python train.py --text_encoder_qk_norm=false --text_encoder_parallel_block=false --muon_scale="match_rms_adamw"
Rows from block 13 of the image encoder of a small contrastive image-text model, named by matrix and row number. Rows with one number belong to one channel. Each number is 128 + 32 x the weight over its row's rms, rounded and kept within 0 to 255. All counts start at 0. Numbers have three digits each.
Before each channel's rows are labels from the 100 images, of 14848, where the channel reaches its highest value: "patch colour" is the nearest of a few named colours to the mean colour under the peak. Only what is clearly more common there than usual is listed. The data: pictures of board games with random positions, seen at a slant.
# convs1: grouped (16 groups) 3x3 conv (encoder.blocks.13.convs.1.weight, 192x12x3x3), inputs within the group 0-11, a 3x3 kernel for each
# convs2: expand pointwise conv (encoder.blocks.13.convs.2.weight, 384x192x1x1, transposed), outputs 0-191

patch colour: grey
convs1.161:147116110139104124122129128105111129084113171217171112143204127126181162114111086133141143211236070117158102174141144167115115127079135112141166107084123127120106112121110145227149090195160137145125108155129104172142140111153107149091149126098113141123108109148164135147094125161113143114125113123120104095094197136114197141
convs2.161:151149115124095124119116104140126131113154103155157072180143185168219133132158131145128153149104117108131054151150080088139142136148145103118157102134112108109134118110128144144095186140104126125043084110080092097034083127154132201133107102061172102110051106121148159100136176090158061158090131096129116112131109137135167106138129158178117061135112143136152080075152162140124173133130117097127141149145114208106255149119129092119133138105137130153100124123103132092102169179068095147177134085134187167183105119138098100139069144151131170086126121154153119146158108088138143111

patch colour: pink
convs1.159:180146130116127134123125122123129100136122126087129134077112149094099100121192110092103127086104182169081123087137133111141143148128130103146107165139150099152111125098149104095117182116075218077127071060107165122060151100145140133129123117172255123093078110105116131043168127126145145127118116130137083110120104131125118103
convs2.159:201103086112126138163173131081055082135110197166111130041082165128140139137140168158130120180149089146118142110127120140187128215122146118087084084083149096090092112104165083094122135131136133168092126112150104157128089153122111152167183148129103042119114148136137119145121138139130127149172106133150137140118162136089119138104158157145148115139169136120239120113117145097120174136124182131157120126127156131068099109078156194158133134174081163122138144159108099110101078138122164133073131115134120094127079173120140182170137162142125149148059111120156145125118144174131148163

patch colour: brown
convs1.51:126120140107159079121102096131102113134145143138199212139157172082169150129129109122165127159203122114142135135134092125164140154114120100115091096164160093130060159137154134166111104125115127171138127250229133216165100122130100182176149164177114117132122139117131120121148127123141126119114198136119130117132099121143109117
convs2.51:098151147071095154176077133156162119123152135131141109132115164105140097134092140076157149168167138133081119097135132109133117125156118116096125163180101145110111155110148181081190144145099142191144120123119135106112140161109115136113110109168167101105118096168182155141171079124102155095135124092170197129152132129173146137166116239120095135141074136101097131099125141091144093191073124121058130169159071143083129100130122109118137108163148154143153183092102079072095126183127105081079165072137093137129089126080199185167133177143165127091093092126089147163126099053096117109

patch colour: grey
convs1.94:073184061148129218059174081099145111158148170107127088109170095142141153101143110141120137118126118161123115131118126142128132130123102140113148110112116144116137067179054138134212081166094117104141124111120140098134084153104111121155108147115055167098146139148106147129061186090129140196099166104118089170099086123154115158
convs2.94:105157137134115146133140115164132123103106169087142156102138108104060142099120124105151123120152123191108162118123128167135131120111188119105131185164118148107132151156120148109100106153134147119122148125144069116132066052124116110165148084255121093134142149193120112131107150142145088139142137097114132137128122151168074123129098165088143129123098108169086145118066126139139155143142100129132006132050120117104087114134104157119134149115133146138155129153109148142184165125174135125141120118094095050237185102073104114113135124145166132100105129135116133156148129148122144140

patch colour: pink
convs1.69:128132131138128134130118118146154095153134114121133111104174121065063166091089141138160088153140132138154128133183067069079237084065121107100164118132111139138115132154184069077160125100104129172116132176147106134112145144139128103166109112151124140185077092125129119112136092105176135169158079126124140138088204124072065133
convs2.69:101134148065115113108137070128178074153092132143203111116120138048160179139101109114131107114022120114158120190129195088119085124107148149143120255083194120218122114138097126138119114124069119142123126139151146107143137161171218196127134131157118171119119111146143133173175123134219149118175136114156156166108162127135147195173074141111108127084188112131096095096167166123157121123085135135152150114091145110139162126090134106073132127155141162149141094153178166121168087148110132206114146107143175114136127042171101074134146153123065134191145108138112136142108107146112104105

patch colour: brown
convs1.103:120125120121132134105122137128146159120146113115105123124118114137104111149098143091160068146181174144103134118151135126207183150182062127141121126125110142110135152116161171145111135137106121125132164209155121194109122084154158184130050188136107112132174190134061184143091150083136194160144145118123113174116137129090195052
convs2.103:147118102142111094117102168138158107160130114167090162113084126095134092121107167092137177176129181190154167157143170162160141132164126122077112187161133188101158116150106122235076099137135115143069160105134196100165140129112090109210116125133181136132160162123144156149128155134082128154126168103140123159141164126186125144095118128142127087192115117101118154059140173142127124130128083168110129073158114051104105134158142152139110150154199083152116169125145103159132155166153104094170144075192102145085102108144136152142176146183117091142157190091164094153109130101094110123

patch colour: grey
convs1.189:067168130171184185113168090135115176121128110172123114146137152126107137124127181121079104102113096147123093087164151176175128136148106094085118104167136125127160111167155147169127121136148113119148138152142189172134155132075114096179080133223095089071133146101121142121185174084191167110069087098153081123116088120127122109
convs2.189:082130122173138142127142116149143122085098222090170149240132141166195101118119118099119174070084149117130123099127127104128086132097090130124105126148147150162135146119150105102115109093111173111146155094120086113161109088090132176143122107104123116152142133111119100172189107109115074135093111150127106135167124167106083123137121094174101139090163181177159159110115160082085098116110055155157154113139069139084142077140091186155161129114119053107153134089127141150126104171107087126161181148169113076171141121120140113139155108156140152082177118053149133154149131103171153104

patch colour: pink
convs1.127:096076136157255040143176090121149116113169162121116120131117147153197094117153115136142087107176140171088113136076137126065113123121120116144090122127159170107112129153144114138155145110152141118140128171134131129112133121133158135118097135129137115126110092175111109152104111146124134121111122141122133119094214069120178134
convs2.127:139102141143105157124074138171186135130116178135113115088180122063093156154142124165091111136073069179087101169103106077135080094144147120116115138196193056081128122110159136150167107147127160129142083124108125107147034093153141193120102139127136147131140130087165131107187146112152120129156149122167092156133158129143113174153158122100126102151157122172079102177169172086145132151140087111167119124072187110096157156109138111029108082136092132158119153095127158152127105114121131145161193131122194114157106113116143143097117125151164120143111111134096081210113130095147121195

patch colour: pink
convs1.90:157099151126118121126132106124076166109100121145102131155093127122096116124111136110107147109142167133144110127188102170158129125147094095180115142139089103096150124080151111143126136131128131159055109255241108166102115153103119079177162135118127161090142195108112105133104099132120107153151133091120165128105059159143114137
convs2.90:216143119064147165138081138133163095108163137098117144115135175116171155167104144116180167142170128081147135095133107076122115118091135106098058146061031174129144105165121142124152154147139123162124183126136144105133128090150094122095136104137080074158104088121144150140094100217123122167098137132133145147121145126103150147141143107166110131095050135110127117104085098095125135145156143128115105090077129109113133127147164113152171121136150069131072102053160132078097133128110107101201101100137096127137104155103131117118143108146170089110114148081146142126136163139133138158

patch colour: grey
convs1.160:114162135095143128163121141137138117072129128104115153136070144165113080068137153090106142190037144191096104128130151097115122160133161147137128124144110113131138075083160188089060077194090077128113168158099093171087151160112114127146145103143120109118170205119062117142151123123133152128115102141084082125148100112169134067
convs2.160:145097114111158127135115181229075114127125168084118107089142220145099169139130110134134158111148128112144067154167167109156131121114121102138120149128143130122145175129156153109126066142098094119187128145172112160129114113143153093166166123129155127123089080146135154149101139120162077120169114103114153074098137115105148125121106123156174165149154126163152092152133108106112132165135095153141152128146139052079108150142164133097151134138126119127114103062132105156181142112107100046137221199126094092129129111144178102143160189143120147202204086115115178136160137144089090106

patch colour: grey
convs1.0:123093151073142133126129112101203108172152169106233114150168164173139157135152150144148096118136159115142158140167142139139144151194153179179136146143151112108113079152114201157164168204118134145122108129144123113114166166110170162169076094097096183132177153185119187164108113150147117132137120110158148176134098103096125124
convs2.0:144106067171170095129119136118141111140086151073119079199104056141149152106132109145160099129144154108105151131094122167096112093133139113014070109083109119152123121083128143136094169114119128143141131135135137065115072108153157223043097158129173056090157143124128132128094147178107051115085086141130120116101155105117138114096084118139136133131127119146157161148113121109150107179110114111080189125214131199127143153130094132122158158103112134121126159074128132139100085161139165116162119148107136098180135104143159131084135106102127158125118123085093141115161123079069112118

patch colour: pink
convs1.126:155191115028060184092206146107089149157155141138121091127186057078095186132166130103080237177064114122107125117110158116113116125110131121077171148141109118127106142145088159156110113122120100125111140172157137123130112147132138125148116128114130127140162119088134130129134106109138139126111152107152173112110061152117166176
convs2.126:157126120163117202167154109097150105069150136112088138117157156058162147129125104107154142136189142214099129173136168159165081126096088117159161188125250105110099128116109096092083127108091119154208113109135100120166162134106110149084107145138114117113143123161160146137088140145152117141150111104159146175141157156153105167148096134108085093134196141147195098012116122061082129104166102055151120141135126144128146120143172158110139124127136092112114152120147103133175075151126129160137100102132106142133109121102112094144162178184126154139134178140110084100100088120116096127

patch colour: grey
convs1.7:132154141132149139097146135105120148152106023112217135157059113138133074140156159107082145164091110087126102108100118191021137113132139123082114198120125134127141105105122147100121205148119137162137127136155144102120112086148185101137099123130128059134183144055134181122122131114154148094129132131127112132163159146091107121
convs2.7:116132136105143093099167116092092133095162169147093169113101188147144120140136167084091117128149132155149099109144131087170165135105107076211070099130149164112118155119077078145134088120124086135122143124147068152095080069125142160071111079050116152119108135071143165162115128125118152147128127107114221112178116117118155148089106145143139141108162144129139135135095082067141119141128125147142146079138086210134119118096098106104082128174119117173133098097132162135117152156063181145117111202071130145116097124163107152107148140157131137079116143173140108116120101165155123184

patch colour: pink
convs1.32:153120136129085148153142125090124155157079086143142167118098174131224083049083162089127138058204107111035154112117135131121100134124114144168114095095111122106154157161109119093157116128114087176074060163106158059168129110103175112163147147118163111127131106170158169079144119115139099129139142119143137124119106144153123157
convs2.32:121198123152090106114133158119185056025092128125080118089161134138092115101136117124081126113137174133123144127071141158131118119175191180132205194079176068156109156093165107065142099104132112113086141126065090146100091170051118124115113073144100117132103123189110152096099121159075097141115109120118172105122150091138133154188094128092117136105160130167154137166106129131158149141132109129165084115108141141131154128127158086188055135152122160129155109096126086140089066137106089123175183124147163109100146117125127193164111112110107113144116094111107132103124080086149139135

patch colour: pink
convs1.63:120109153113124124151125167134162133100131122139093139122155131192225118098182155122123135083126142120103107141152130163152133081187138129144155145116134103124145113128163129250160135140087092122093105113150182108114108126113112194142117168119124210106160188170168121099139120128088101131117142178101089130223161098126172117
convs2.63:186126107115101145154083131145139145175122179064130158116101175115119108125128141045185134181127201132152104119116105113124092121075105110173124139096110125084162171118165137096185184153105123135085088136148171120137183129082185076152155096133117123083152143149194157152204133134159127168122123121199165107180128120141085105153139160107017104135099100109203075163169122122163112144144185108060126146146157100117124124156132111162136149134140115144130136114158123150095136137148103129103126101083128174083104218107166181175088136125160107151085081124155112150184169138127124118

patch colour: grey
convs1.22:109134133147110112136110121130115121099147089128155059169190167000204186159137150125119093150120133113133133127121129142092119136120148116124117149121135112132153121139143135109102107152139136195167041160173093181148088139127163112091169115131128137069157141132091119120140128140041185137160146090098095116119163124156120128
convs2.22:086170161109065066140130123126139110087178114121136082119091147117121156176137118088127160122086130198135090124105157126148126097080082118126118080102107118100151117136113154135135095162150133129145131158152134198105062082117136112127140114112118190109125144118129177148120131125125132119116136114099169111112108177117109085124155107096176120106130117066127084135111130154136112178148207122151216108197118193105151101117117138101065144153150098125097097082094132156156083149125176153128151103123120120115114110104097165101160110170132060122111145175125115055130123153112128142

patch colour: grey
convs1.164:135108121123107126128111125177126180070131121113124167098172152132181147091122102115134080226178122195176083202129132155115107135095123146112159116126117127118129093145079142234190104186167149089114141122162107165115143139142125136091120104114114122115115094155172144161152127157101137127135130121109094080097185172131204144
convs2.164:146104154159138033171116131136150156157131082121085137114094187131121135126126174127117100085123118095128128136083135137135162133120125104173124102142078130122113148130112113090039144121117138177088119152112153072109142113166149193147081154048072084098133107133112138139129150191134083139128142094089125129062145130102097109084171139177134153097131145100094164137086159102112142088170205078125179108129129127086171137096168122154114120084101141075094139092124114142164088145097063170172127104134154118078059113168097120166157119124081152124067116118108105142132106164110080163